A small masked image model, trained from scratch: layers 10, trained on drawn human figures in many poses.
Rows from block 7, named by matrix and row number. Rows with one number belong to one attention dimension. Each number is 500 + 25 x the weight over the matrix's rms, rounded and kept within 0 to 999. All counts start at 0. Numbers have three digits each.
# v: attention query, key and value (stacked) (model.blocks.7.attn.qkv.weight, 768x256, the v third), inputs 128-255
# proj: attention output (model.blocks.7.attn.proj.weight, 256x256, transposed), outputs 128-255
v.191:481440527518553494531515443554533474506486511490493532504501481538527540531502496492462506460512525504507497495496480495503551507551458521528510515551486499492453489448487536518522532508458521465524481525494502524482525482505473498512468445514474481440483553458509492462423461518565506487513534524513516468450507505498540511531496512485513515441499518535451503507517491508545524498498
proj.191:511511534477491519465499538462521493493462484479503492488514490488498513476512499445539468515481469470498468528565520565495505537468495487539458535468529549482496492523462499513476486493516524526481554526519502530519495540500487496499485471503543462543502460462509532500504525541505515499514505498474519533509441501525490496529533487510522497522462474492493483532477493537492510496424
v.192:485492510484503520487508489489476502517538534500506531504508554480556523506498489485476507523473514539520498498458521535494470476544506478478496482491515504505539483517501477552464531482495532487453504469498534486510518468481522541484510499521484533494463466517484526538516465522529493562476492503488488493506488503506506464492539524490517467529499508481550464480483467493485499538501
proj.192:497541484479476484482476524509521476479524495496444482525503475508512513501524488527521479493470478480478483503495464530489489530468517487515511510460534493509510487499506464477478473492501480534487525478506459491502476547503492508512501496482519517469498543485501509507503524500542489449537494510458481507477480495474501514486513482512530504467511481488469515519522495489500499489523
v.193:524500521484484510494485508485484509493469524477504483516502512512528529501536473511450521472471508501520527483468516499529497505515559515469499511496514531527515505502486511540515509473508519487524529512539510486504465487504517494492474532527509541524469498530507486500469500471518525484503478473491509531502495502499494516476511497516502479484475544476494462559489496477518501536506
proj.193:512493497504479472522530475518480487463503504492525503516489482470494528468496522537513535512511497483473494469538503509453492502517432489523477524527523524496476510486515503504487492529493463500486459506525485515495525511485479514490525455519527469502485498498511512489485472484483487489510486504507502487511488480483504499503503484482505531499518480504510488471512509501478490476484
v.194:514529490524501496505474522523498505518528534478477476472496513483520477459528460499502528507483495503532482512452467542492511561517482501493513482503505491505540489504492499497438505489523522516509527470511507467504498532518518509472481537518465488521498486503514481541502512508532521557507492511522480551509492498487442542470482478489536456511505511510508506483523509475495482466534
proj.194:521520505504515512531489551455506481489477526548499509514485486477536518531492468450526477503466477458473494501562493504514490523515498511496543482508559545494509492458494448464482521530516485474541497505497509494455487505493484523510473510480500499517467471511498495514480535499422480462489506521496496546504476508455483516467507456458505521511527522474532521483452551511500460520492
v.195:500558534521498481514503525495510521521517494490458490503507493496561472507489473524547490521502478478496502528497496475517511492491473513536474519559512487527486512470479479496495499524475541528510489503528515486484470485492496504485524494514489488476512495513488507478472451506499499486477479512499526493477490501517510540519521528503493551464548471480480523491483550530500467502522
proj.195:501504489476504527506499480519465498518455484499477484511487501506490512509515519500507516498482511484505483520510562509498456486523523507494529520460502517494486511517475535502531537512481487477510512518481485500536513478548487505505496499524507490501502490475476475506514513537558528499487539501522508493511524486509495496502518486506519481501506491497506472471522517518500470498446
v.196:501491522488501522498532486513478486512529489469484503468492487488466457503451508474484459490497489480531484501478530507463493498486497527487480511495442474501498512507505551503519499525495495505496542511500480515520477472486532461481508489464501512506509499486494476479491474498503516497503472474500451463494511488460505516497507498503490503505505486522499526484469506472509484503490
proj.196:478468471495503474522521489499486480466511468522496530493500464532494476497514511499472494476496491505480472540498493469561495506504505510510510457527500501507493458495445514475499501493497466466503468491498539506486482483496490513502515490497521503511476508493515497505491489484497477520517515475479518504483521500508535456499519495470494493493530493485511521513519491512489493466547
v.197:512521509490492494456552525502480513465511532532481485500500516520530519447505487455528472486512515480495524534526496492470542502485499505482497494520515512514529501459508467519496541507501475513483519507515481505507475470484504489482515499494533495539523463492480462517496533471470498490514522500490493505517503502526460469518474539450508527467499511493507517465502486482504475524537
proj.197:507484540506470509551485511477508484464475544475535493499492516462502481532523499501508517500522469511473498487492511525481509522525469508474537506475547499504502496474504513509523468548495541455507466463490557506467484479494498489527535526504499499499491483493523486476504502498515504477482494478487537505492538505504492498508511482522512503475531503501499517505524512455500475505489
v.198:527482502502511456488478497528512501493485495507483504503513490507520508482502536475511481476539464465524467495530483477507474511503517487513473495486503515536491528488515487498509503515510516483512486502499551501494478504496486497503523513502474500526502505495503495525476507506501514472523503505493498494476493502476521496496486449532536533492497491515482479496517502464471481530491
proj.198:489506537493521479514536513512497497489462502499537478509463485441483494508509499499507506504481549488507473504511555471502538513476496489530517507522482500523490507515495519511517498536540458499470512515523525500479478517518504500494485512508515478501478460495497519513492495461554509492496485535533527529496489506506455508503486507468466510466503491496508508507470504490510483509513
v.199:485493454536500471515472505522509488524520506508482514516535522492492527459510435434502506509510490494499486532527511492507484508529475540453518501490512480512473483490495498477483500518555436499533523472511474508437501504496539456514505509480478507497441504456486530544460524522479578481512506495510501462507499516515548511499463501542492500489513494486508496536452460491494472525526
proj.199:532498512450482523505519479434529471488473494545524488534478501473528503523465503528479529513490520510510537454487480517458490531527496502470531511517516523491479514501540508449500534487483502461486506523482521506525453454552466476517509456455475496506559519547489476520486533505436525504478500471563475539494520503477492498508530516480513447507516514494506487501484538499492483535492
v.200:485508455490493484459490485506485494524487488470518519495506507448519488484490484475503508511491463521537529522513516517469528529501483481525535496548493524498492527498498517476492500485491516502474534511506553509501465491475510476540502493526537500500518477487489490483503533490514518470507489511471477496466494520485478481513542479483480496518486479498539476499505493494494477482460
proj.200:522471501544505569539492499518484517506455520481471495555515504476509548522509517488505486472502525470501483510500494532484531501488468518521514489472485498507518451504480495516527490522518475519498505511500487476482508508506503494451517506448488489534505511479483536513537483490521499495514489494530478504519513486491482484550476499436524519527498505503495518496474519452478482497508
v.201:480494553503504486477485552516501520512491483505437525506455501509479513500532514475525512474504519507519479498533475494482478514453529493542473504426534512439472483455467476478514479494532542501497473502507511482501532501523481506432532483519510499480478529522499515500521482487525455488496519534519512497457435496490460555455497532503478481494531527491515528504498489482517526516492
proj.201:487478500487504548471519473525463514512540493491499548452491496547488508483487485512487485518477482452506455462525514543523535499529509497506498512478514507563497536497470480506476512501491504472528534464519461511475525531481509527546465511544520471476476477487495487528492483503538470493528507480469485498529484507507503486506507512526529556479514485500519477501508506508451500506524
v.202:496523517508518475507473540515502518523507486518547511472512491488514496455491471535519489538491481541480505487500528497504483511543490548480507498483525482519532501468466481490492488473503519512532510471497495522502514537507517529509502526497499502542485471480442482480497495527517517487479486508512465527502484512449514514504511478505486499491475524494476479493506539479508496478479
proj.202:493521488489509527506476478489505483499503520522456514489509493512507500483493457500510488511469506482496502517492464487509518520475482493497499497508484527491519511528506484514448481502536490490484508495503485505521520501503490483495508464470500533484498526528494473508493532497493493510506522505496525490501478486516496504480500534484529485513532496541520490503512505508500485528500
v.203:538475522507465473494511493502521533502495512495492493512497493503544515471503472476556516493497518490535516470506495504527528500527489482497526512502498520528447497485471516478498496524487478535513493519486475492498541531449478523505473479499504504494488457526491502496465496496535524540507545522520522485499520542476486536488507483505474514507521444514507529477496491493509524481493
proj.203:501480499501499526499501492509472455497485485476503498491517516480504473539454454495447488480529479505487544483494508488500479472505529534504503503494512520492492508496526517476497506478495514475460504476536508527505486461490482497530479516484469476516495497519520504515479496510454505482500509447491487501529525470516492538488503524522461499468497518494516482502478509507487443502483
v.204:493525531532508519537496481449481495502526492495547537480502538517529470521480526454499489497453533487504502503521472492533483507494490514466528525468533523472521495484521496480519518501521500489486497531487508502502491553501411503453514505541487515505500470517470448520496526465543515477488498504469499499530476542489511512493493501509502485483496485473531522521475493484495516544475
proj.204:552497500447476479500496529555510494457485518489487480503489523524504483445494541561495490473497488483490453511496535507486509482501495492534459484543508487510481490457528473528482470511450508490495495523500472441535509477480493519540540505504464508490471515496503554499481535519476510510512506535534516520519509466461464506496517518499478491475553481488456492485489474520501475487508
v.205:483520457497493539557495488514486501498506501476539518511482520518495508467512487513509496479503554517526515473518480495517473549540486491513517460526500509499490490480498475501494502512492511528532512451514521521466497517479463512527496538538482507500485486520540484508475494491481531504469515507493483486523525456515503521515492497489479475519519514491516505512500486467495461497525
proj.205:526507502488503454494494484508486510540496496483500474540481498491492511490517525518464460500489484481476501487517484500448465495500550468450505487536496480478468504476527492497525496514486493507497498500485529520497524517464494512498501476487485531545510535519502480518497489508485506514490508516514519507505515557503478515512505504512469501474528509498479511509513485510492494492501
v.206:529480472492521532483459503499524488465469500513500520485494516466542507502512517501512483543480535533515519466476482536474525496490493533459518514508449497491494521531541483485481536529524467461473508517499526510506502488504565502497490504475547540456460513499468514505488494529480506518495481497497499473499443522567479491497543510508528469534479497501524461506523488511496521512519
proj.206:508474500494501507484491502488523469493536499527524510497493444490491521471488494503495529509513458549437541509520490487467477548495501500494507507495513477486520522503489487521499515509498494495489508513539480496512527515474489467495489481490475500497551488522480509510500512488483514518538503488508506498469475495482504471515492470456483474482469543501509504470503531521550483491485
v.207:504532511501510505468509527533472505508513495487488486495490476484469506495504474470515522527487521490493491512468500493508479546497498565510506484498497509517505501516487528502503484479483530552509526531513478504494554486496487493531474514508489484522517499532502510520531532494509501498500468496534503545486489489487486481458474488481499466505482512513478469472508507495495481509537
proj.207:488492488530532491500487525473529489510505513549481483525518473503523479464498473494492481538482539490484514478517490509495510498484491502512520532459516514492481482506491458476481529521518514492523492491446492512508545526490481481525511500527529541480517509529501486475520506487504485495502516538506488527481458510444516493501475504542494513502525499511532493475512520493443493496513
v.208:523516473449479518484494507490513503503516494474520544509469528482497512493521499509503545499517470522508507534524485473491512488475505463469528527489460494482502495502505483494489508502496495457485510495513531518431486458494509492489483542477527509472495519482489512463505456521526495519509508536524484475483476502503542442514530475500499484509497506514480494523486476496524489529502
proj.208:491500540502504471483503471524500513522489504496492527484552467514541516544467517520510504464482508487520512474503457529528494500498495501520515515467487486527498503529487490512494487545501468510489500524478472525489505523534487503500513492506512480486515493475480482504467498473490492487528494466490481501537506500499471521523471503519523523477491498472481515463497520531505511525500
v.209:482564506479463504503530455507479539478492484484498494495474496482509478522522505512526520485511503532524474488516461499509505485489515518505459549494509473464489544513467483525527497478519476483464479483510480500484481516487541507481499475487482488486506511504537512479478487482474515476491527491441454497516498497513519525469497499521512496496512524485513507504477491525499480496500
proj.209:515525494468472506527485521480492487484528510479500519471505527517495490497504500522524502467494492534523486458486534520485502505520474525498493516467486515493518498461474529515516474500520511507521492563519476488514526466516482508482492525496513502463489493520464492515492480491495465520483479514478500467479519529524476496484506507559508554510457513483489532510509461484499532507497
v.210:518509499489498508506489471507500511482496505485491501494456528508449469486480486505519520502513478483483505508482463507523511512509484500480543487452501475525533481516471513459457508515530457475534538520497499473507511485475535525499530473491509479536500512510510481477509486509521496481473524472492512552538494463503538519474478478483510489518503473478501541533455484475496490493498
proj.210:497486519502522523504527516438469502526520521540473522475495534499508491508501498529528509473529499516518502504507501496529481517502490497488457485518481486456505524481471502488483495504491498501517511491524512495443499480519486488509489501527480513461467488487514532480497506452470460508492527474482499496494525527462471471491496493523532513518483518477508485477502493513489519489555
v.211:505519504507490456485486512514488538528512484484496466478471508535486516513511474526527507485496507499502510487515477479518483531460504500491491463500500534484496462492463453501505490488470538481464462459521462506497553479536470499457539499508480511493499538542463508509497521482553471517509527517480531501484508491463493491492526494528480538448516478501472505490500506524534516466510
proj.211:499496529471511514488523515546475501507530512489483548491511495523516502448490500493512483526471477493499443513537486512475531473491498490500479546460504486484502535469468532506495499514557483503522537489550434502486532523493468511545445483537514508461492479483504512543500476490483474480535489534498480522514446501534486523536482520517511490490478507514528485521537491473521529512489
v.212:531464513541499528476518519471504519496534502494516492489515548525456455474510517499478519476483498500459501500483503470481510508472501492479497529408498515504528512550510529469452467487480537488458495471502498514535497534550442553503525527477476489486486522511497483518485508507547487508489502495529517500475481502454496489474461511527523498483509528475505511530502487493469465535479
proj.212:490551489498493465473487506495481493516531509538478530488483499486515494503512505505494453484547501464505478455508476489529514493521525460480452505534529503552481505471476460530490483517491474487548531500509498491494479532476493518513508503510506515485469501503518509500500469493530487472545510497471494531524475502493521521499547485527473461526514493506498470480510476510500532521505
v.213:487468495487481507486465553504495497484531540543531524489474543489503482500510492470516502494502490488524486506512478490519502534495484477489499475475538503498513498480459476491467501471496527501494510501502484502523499497490517518511528475520519511495490516509503542534474492508515494450523516496483476520484471473441526494469513468493494503476484506480475476544481522468513486525500
proj.213:485534542506479493483519478494481524503472509495492516496497506503538499497491503532525487457491515535489480498490481485503532485512440507509474544504511528483479523474438491492480515512520501485536525493504513489511494492538478515524497504495516457481493514504534483497463506497519464538536481534509485517525490493492483516524495506508492488491507471477497507499451473503472497544524
v.214:498472468513549485454520519483486517473534503517497503459466467483510541518481501481488517485483493484499531463475569511475485512529484515454534490502555471472476475512491484477516546515538472520492525475463504487510513503535480479480461500524513554575485490498482500494532532502505494517463508503538523498491542510505509529490530486492528496505506500481520475527526502530493486486536
proj.214:528482508511510476533495503508542469529499488478533518533524534489491485492479485464483494489510498477491465492534473530492492529505523515539528545446489507504525505513466518481464495519487479505477506460491485513525519480485549515508491494507492507476489508511499528530483486493485479521526523495493490559489466497447486475495499489483518482498511495501504533476517466501497497505490
v.215:501492500504501482493475504517483483478479493500491512460464480512527518467479451523508477531506513474485496540540497480535541524490504515535507509543485509505533503474508466469473500458522493520487499513510528524512488485526490485490505511486492471510482471476484455508496496452522508460530507548518520510487483486531474521505529541541493509458538525549541500504531543506516461489478
proj.215:533485472507506539459554504524479527507503481507502463503474506541496502537521492493483532477477484512508482531481517520483499499486485489504491463488510468531507531491466521509518495489497492483566492480503484506458510523473465464453527474514491512531533492495554504466505471527499496509480470471500473510499520507540523516497500502460501520517455522520470505503491489492498508545501
v.216:523508518477522476481558538509509486467531483480535497504479464514461480510510526528463515481510548517494519546527520472477518446474493488528504524532519493488508495477531477527513480517539491478488507480470529527465453466540490489506511478444539470504473528440559446406515483471546489481481517495501469524525504476543513494507504525500505478507490493504505518476496484532515505538499
proj.216:476487530504471464496505492521509504524491507518487463517497560534509468520476526533482500483498483481505495452475512497477511496531532479470484502489453456496500503557493510507508515474498505496512485506478529509469503464494532478482508507524531467488511512519515527476473489482479494506465498537465470478498562500548547467542534511508511574469503483501413518475505490492512561525502
v.217:489472512511512496484518517531513488479475538480499470486520471471533539474495515475499530483496484484521515468462521540521508553513515489532528513491522513448470536464530495459523516477528489517487476488481502483480559512537535532450484521515472538563528535499494539531495551486498479501506474501497497550480483510518502519469452498503528489491485513467538497498471485490519484452487
proj.217:551472484490457519501512549460492523537555525506514466510493540509499522509492451472501463521497516479507482514548468490469491510547497529494472476495502466478496482499468483512487459492517492490516535467561520480463517500464509481530472474495518491500505472511496478516485506513477475482507500524512488535480472516489455537515532539505490489507494523534486512489506501519495463550490
v.218:475487514511508519472485471476480536483474507511507507483506447517506488525509503486537478491481543481496496549530452515500501470480516526497513451509482491515516489492502476473502521482473493499496536506499481502481465481474480481498562472521523438498532517508470507478471473473517489505518498521492521478476515502505518499520489506472502546501520496495511533472484506473506516479468
proj.218:514514456519510509523524505516488495527542478506511472508492515534468464490486523519493483512510485501530513541548527481487486510487470514513484546451470487485521543535494509481483509480497546527536463510494476467487521487495483457465492483487511524479492524462494527492530522504517485515467499505482508487541496517523498479537490525482536480506471446514461495520491515513526514467498
v.219:511467478490521498493478496513485486489489483512471535482507487499492501500517486505472446519531475484493482506482500473503480484481487519485475503523483498505495484534515476489503444525500484541479499504492520502487443493491455460526514478465534490501493475477491507510503467523477543481522532477520503469514500488532495530528477507515439513511511457528477514480479538491474509483480
proj.219:530486491482525523516545477511497487489487470494475524534512484482483492534489556465510532493512514516463544521512513482525494503478517489502542494514531494508473500516523542494522504508478531482460456509525524525499528493515489473473469535493463492501469486504516483533520513479506497518486499492533508455507555501498520479517520477483522494472536497506571496525480515505504505487480
v.220:455502479500513506554491446518480488540446457462484500547453508506494525476499505515503508486499493494490491502533453508520511532476490524510499482501475504494491501460509515497525451496441508514538486529456493479478521466474484525506513497513537464454503524506519495505532494556542539493492522510494542509486496515525535514561516499512477523502517503526482482509482486547530505496508
proj.220:485466494474513520511480483523504538495475517498472527482526490477491500521505501509484526479524485526516534526498515521478470465520494463492508523495458515502481512529493538525493506497506478486484482495482483484495530511505520498489487489482462507487507469512466496514497502494499487501489510497514505433535571520496491489500468532510507500522480498493538494499529508505488520477481
v.221:517491534511493496515549458494478485515527512460498498506490490520498464508488494474512511472506497500502510553494489512495498507501532490521509530532494499471491515495487469488541487539480479495487500499516501495531490489508490464535491484502506477503455519517514517491488498506485512453464492515494491474478489459531477521493499491512464492479518472521508466518486493516502508484518
proj.221:495519498492460481470483481531493489521507494500506484513493517458462510512511530504498499493502489478509493476535522476497477484523523487505490511467499484502513510525526515502482498497496533502500496501515520484476525472474482512482485492500493443512479468490522523521533501505512458500476512533524467521504532484474498488506511503497507476460503496471494489473496485497478496496482
v.222:547510507545484514456471508505522509465507499491487510529472532520519507518441426449497531516515496478492511484496501485555538538490441518503508533470523514490494516458449472450482521483517558514534508488524482491548510530531487514474490539539476504503482500527462492531500493494506465529494521478493526560444457507432495511468480491512494498488465481471490479479525502453453497517535
proj.222:473508511564503491456484525484536473494492537479494479470501482442558482483501508505522494548529486489493456480502489491523493525499481551509541470529531496488526511468458465501454476521535462466501542458489492498486504505509467505520481462512514489507448477513492516527479533505528510478526492484512489491505489501447489504535532505505543494486537524490500516500456537494517479511489
v.223:504458482518485494481467504511536523514490489492499486541462521498492529457472496496502502499487505509516506468515449523493489496488476524493502493458482498498511491504504527524510551523513512462509520484540487481515512485513521544496495489502482505520518512499499522520511486491488529541525485514486480510501459513507482511421469497521524491515517491513492511492504474515519505476515
proj.223:529497532468507496529514506518473489496514477523540494508504496501496521503523487501476514528462497494472489488480533512503505509528508470517461489519498498509490490469492514461511484514516495486461532491515490518491465525473489468485504493501499512522519474492497515476442493496525506455501487470513512517479501514499465491506515505437488490498512497490491475498496485496488493508521
v.224:492519466481463552514472512552509503493514504486511526463519504542524480520479454519481465466514516454471546515509520541456502500494493487498507454538515511531496483524543518476529502502544526505476552510510548492527528535487464504474529526508476498479502502453513448440460497519524520504499463509520495489497507484466513478497526512496510479446515464506510507526481464534512493500513
proj.224:510526518488474485496501502540486510529524481471461497508498490481517506509554527503539498493488461524534506466523534505532493536517470523446509525532460531501493501533469503503484483461473492486537493444516492456465506497533440477481504457472493527522493512481494486475465464472478490523492504477479487484491465547533481479516482462553458473496470521500547512479549517483493487508508
v.225:465518511455523545497452482501548509528485470465513499518511512521486556486534461471478490484483538539457516503507482441514517478489498533518512515531483502523482480520464484473473556462458501525494450517515475511522501481494490521486551507509529470476478521499513523510475467567501510520472510487528475479492528499497480541480494486498557483488471486528499434505528517476504481562495
proj.225:505520534529535530529513502522484503522478476485486506542533554485471508488473532488504465499471500553477511518491433522521478471525509522478463460497495473481525509535485494483515507485487474481545558510512499504509486498500558514506493537495558532497488459511458608475478503498509541523491509488459482467526507502517494484499498490498441529509520458485513504481475489478539500434514
v.226:519483488472474534540512512537459490529514475493492460485479489524485506540500498487471498475511466504482526524505553481479469476472517520509503521503510506491543481485473475477491476512560540497488500492488500516536501540474490491519474506480482510518481498492522499517445512466507497528473511473504503512512527532496482470546507490508484535504482499491479483541502487509501479461524
proj.226:493492563485517511495481503489467521512484539532482509502473466530480480470488531519497511491492507486536519503483512500514466512497504479535481530473487487507521545468524483495473493498460513491512483495521545485511476495519471553488506553509478503470484515494481476525488484460536522503488484516519475515466479456509472495493505486483496497483505481561528493471476531480488510526480
v.227:449504448510490521459487494506487467475538513503485518493526463524499548483510477497483481521521512509470460539499501460507490519496502488456479513491514483463539529507511530501482518468522520485490476479528486543504499502507435524494511542528463452482538491499534482526497543523471485491495539488499473513578527523470521491502488496503495479496458504521520490516505525464488511485480
proj.227:517495512488509530482484475521480530519451526515486495480473499495516483503504520487527516509441500489498475461486464521491516464496481503504538520494475494487495473463481533484534482492522518520510518477510507493488510535505527499485470533491524528491494491504443523465503496529493534531541487471514531456541518480472521546453503545484483529512453479449480520519503508458518478500536
v.228:545499485525488459423516464483505531507506530480499452516493501480488489488503503507466545486497517493444524417503508518460517494497458494519535488507473503518478518532475499482501491528524496548501481529490492463498481493482441485486483536501470452508494494536493449501508511473534505487510512510522466475537544494529544526530462530524490525494495514498477524530540508525447460521488
proj.228:465496506489542486539479525494527485510539498527519533444479458541535537531540498510505497515536457430569486482473529457474487496463541437483522531497539546495432476498525482492466478534473530526496494477504526507481475500527536471470518483502483486511517459485487490507518487531489478446452531489492484459468497498493489484465518498486515458532532530492487535491467435467507500510432
v.229:484541508482571478525436473463452518514448526514559523511549491475515493503499485470480484488490513500558487536471499488504503519479527488479515556548528476513469481529505494529479458532508481518530498504455516494485495494498466488463531490471535486498562511465486526518521481553506439461450440500451501486508452488486497498510508555489487496482463537479475471476506472542483546527511
proj.229:535500502498487504476493481486554523504504507460492498522492535518471551549490471527520453514485496495495488529520484538500538502496509484537506443453525524492496529486505476564523543486538535515520509556497503498544481450496485524521472520503524518523493524522558497489478510504480526537520513474516461558469494454498517516503476518485536495504517444508518504495517539486483497478493
v.230:504518499515482515484520492525465494554501518485509492479519512497518511509480504447480505509486503482434492468495505444485452447512484508478543513512498553525474449510499532493498504469476514462516512525514486483495468504520500522510502535554505515515485486501503533520504479500519505510474513484491528505504504457499499520511476464503524532497511465458490457580509534505499488493527
proj.230:482508510519504474522478468549509500501491474505540475518479494516483522541506500483534464510527499526541579511524489527451518521469524498558520484446477469467510531478531485549475515499510489519505449495509516515487469511495507504466457478506494476451519490485496511481469490528485518489545504498460491504451542505482475499489496454484469464464520531473512514497521521468542516488535
v.231:471521489514513470531520472483544510517480505466489499507504580480522481477481514498476509506524456476499496509516445458529507500508445528526499458528496536487520461552500522516461448503500524543491484457470543507492523489501453513535524521479474475499519459506488474465506514501537502476491535485501445491486523501525522468471490532470495515527491508522489490469506458461447500512504
proj.231:551533533514534524464548501545463513511443495511531506466509475467467524521479448474535502508518452494481530463483491486507516512519504490489521473504505483491511516481508471496516492481493484489489467485501483479507488552527503533508531437517532540467502516517481481516473423522533522558527513469461546496471512506493469517481491478446515474538500501520449493505483522473509520464507
v.232:496475511422540512490497547501484559533494492542523453524491438494539589504514509546480483494505525546451513476515561476505511520481440503497508528454537489476499485475491492588494503474497482493483500436503500492471477468490469527501524494534504502500538524460495494470528488509515484522482500497497509491493445449492534473506493524492493447489555429468477499484540476499488535468551
proj.232:540448495495556473491538529472500473415498527490461535525537529526459515475459543449522498553495515526522528524509414533464471453476505510524444500466527433505515523457515531520513498496489478508544510542458509518483483460510552501540473497532452483513431468487485543562425479454525545522510519489500482493479506477532501539488449494509481503486455498523505508502513559523505533496514
v.233:482480467483544469460433518505501484521505529488516520515525526521471521525529507478519522493443522507468492465492536488463435488471525488490465517512493469534502476512520521507506528488497503499497516503488465489508506530525461486504499545474534511501489455499505476536512526553448508521452485497517507499522531515490532490512530492509463458456470494480462474512534490467515507504476
proj.233:511494539510498510517524477502460501483491486513489485479521527471528491492504492501512466465447473542490511533530487434511542464514507511487504477483489515491503520524486514491477532480507492518483535499493456499505474468531527520519478493479510477477523491461491550493476523494500524517559516480487495477498524495490520529495489520533472497488506517514503512523493515542463492503499
v.234:500469474506531536503504519487488522488528493505490506509506460526501505500514446500462503471515453527450510476506517497502491500486544514487510466504504523518483511522522451503500514515501476474534480482508521474508475539527508470495512518471470489514551510498468450484479488480531486520496507495592468509532505522494524541461538474483515552481492501465577483500447488538508526548496
proj.234:500483514554497500503508499512483495526509510505492521486559519485510487481516493468490549530494503462508514487445539548519482556473460527433506522497522542486503434512475508489443477488476464507512463491545508509476507530493449534482488519560524528498533518473499516500484496488526510469490536497473532516462522508493494468549513458479494503481482492521493536533503493451503489515459
v.235:544504482438476521496477506519484519489544499499466562531509467450489522521491486516478487492530497510505513483503515535476550453467481535480463512511486478454472498472522550469478487517538512487456524522462498483511510477516505477509483507489475456478479535506457491502492510487481504509477518515479529534502497507506520494467507547452476498540552505496529475484482484488533500503461
proj.235:496468479496515476463522518433559524473517482512556501464510509531519517503512493523477494527502505510502539481514492461491499517525493434524544480473485532530507507496494481471471501483528507510508455458480527495478527511498499470475542465501484493504483504501529467520494460445550459533498464476485522509501467534530472459449474521514498456500482491497494533548527453470463496514512
v.236:514504533461492521507522477551503513511476489528518536510521525495585486543453566490502507484480474540504471525483503467498494470507488502545480527520499489468479506522525522517482482503473539514498491492508529495496512473467483508518484523522505556500505481507491487478483491473498530415547515517465493503530487547508493521482489517526508498535518491511504503438455498441460469490492
proj.236:475512466451462499550515514486484530455482485510532481464517485468532480484550496470525494522524503454486503535489520557553471501555558512479473500560533530518539532507479523459536455495555467525489474501462473511508535520505545461496513445468532456516438481496503486500503504534488476557499527479484544501491480524506483494490536524591510470509488484494474507565509483495490484506462
v.237:533499519551504513499463479471519515487499546489523497497499469469497493489476470476463521506512536443530509471494509529515520510492506513525526480552494516530496528523466517491524460484494498472575499501486500495526548557494497491479496511501491476468488518490544544498489497436501510533512485506485511531526487440480499485493503505508472523510513499464517504504513484486509526497476
proj.237:470519478531491501521522498524516499532563486490530513554469470502502486548523453533493539501532468460521463538532519528532461521470485493484534530451501482478481470526528545492511524511509484519508457484514498456486450516464479482504533548467489499533495530489511458471493482506470522494498506492492463514514521513503507516510524529494517494494515500505496492468487489524535483468519
v.238:480530484532554486504524479513462481503494463501504466462507483503480513491521479520476517440524460480538507521444507550555482490478501527536478513484480509512517505519477496492483464532482480513531522483489498535508459494490485488494444497522509485502523518491521493491461505485490501480540496533516487521488477481513532539544547506472507515500556505532509471525494477571503495485476
proj.238:482504513496500470501481482486503490492521531474514527510499485528526492500474541545507502567538498487551495487476542556486503526470487502494538533475490496488506481475487487538460533525474474529445456555482523512460513483499486484557512517487514471517490494467542473535505487518526510459498474486564514454494476485481461480521450494493521471490492509482528480457521481484509525517494
v.239:483490501515484504491493506496506531538526498499499520462498497498482506454509488495492521479503524512471467525466438503525528512460462503492480469492504514493482517530506526460484496477545537470446454482508452487470485468497516562488485493514508496523471506507478469479501505516467493559503467535476518472450519494446488527532528472485521500507539491500499469494532485490508501492490
proj.239:501492439452517516475502502509489514506479508500503495519500558456540467549497487538536533471504543527518477499528543468484455495502526429549516464523504488533500505493486493493513492516515481516508527553463478480504517487489503472544482488502511481487497528516538522510479487484537501476496501471510512487510477492472493520481468477468500500512484512470469531498545463507496513497470
v.240:484561506493488504501546449473500546501505479518474487487494460477509520512521504495506489523516481506504473490514462493501540502516468498487505496575461464503494503433527546490464480524485551487483465528542498499461454482465519525525524491479488483483513485460515494536545524521535502491486509504480448502495445566508535488487476470520483470515522527504489508471534531459510500489485
proj.240:522504489503506470512471520468479500451508529504503483490557496503537502484530479455521484527553507517445514474483490487533471472469513496537499492495490528498532491504487496514508524494524493474470565468487494544535513548511515423535534515562513479482457478544457539493502491474475527556514487463444527524545536460519492516439531499511497471507472499517428510529481538484519523483531
v.241:500530465471526476533531480490510516511510490529499520425510572498481500471514478450507474497511500521514496476555565526519498492546498503454486475485483462458505515473472520526476490509502496514416463531513507495562482465453466492504518489460499475487473485463447513491498511503542507451522514508463503558524432531519489505500495530493493507503562469511409500477470527493456513539523
proj.241:555465507494497509471516545470523446488489541536484507510532463533530529402533507490496520484522523502519490531440468440508501477475508465514497545479531506512541529519519497485485508512528452501478500491419474514505520530558562455548512454500474441500462462500461460520518487473486529565504510454510488477519511502476539496490511513486506464517454507534511529505504520455483480504465
v.242:476497491525514548501523519502467486461500492492510468545504525546479514514506525500517452541512498489450499535512472559494458419520486487467498523534453490468481495483470504473506523517504499520492482538470522476512543520504534493495524505523561502492504503535481519554464475479476504528503497536471481529502482496490476480482505521481494467513511526498527506512530485540514529496500
proj.242:525501501523474507540485467503517491506501492495495471505459479495541481484496510501436510471501470529501470516511482505487509527488508529511477558522487539516515521515480493478534538482503516474508502512519464537519530535465518523516477537491508531496483526482493486451499534477509485470517504454505502477520520488500504548475516520526567517506505503491523501470497490465453464502544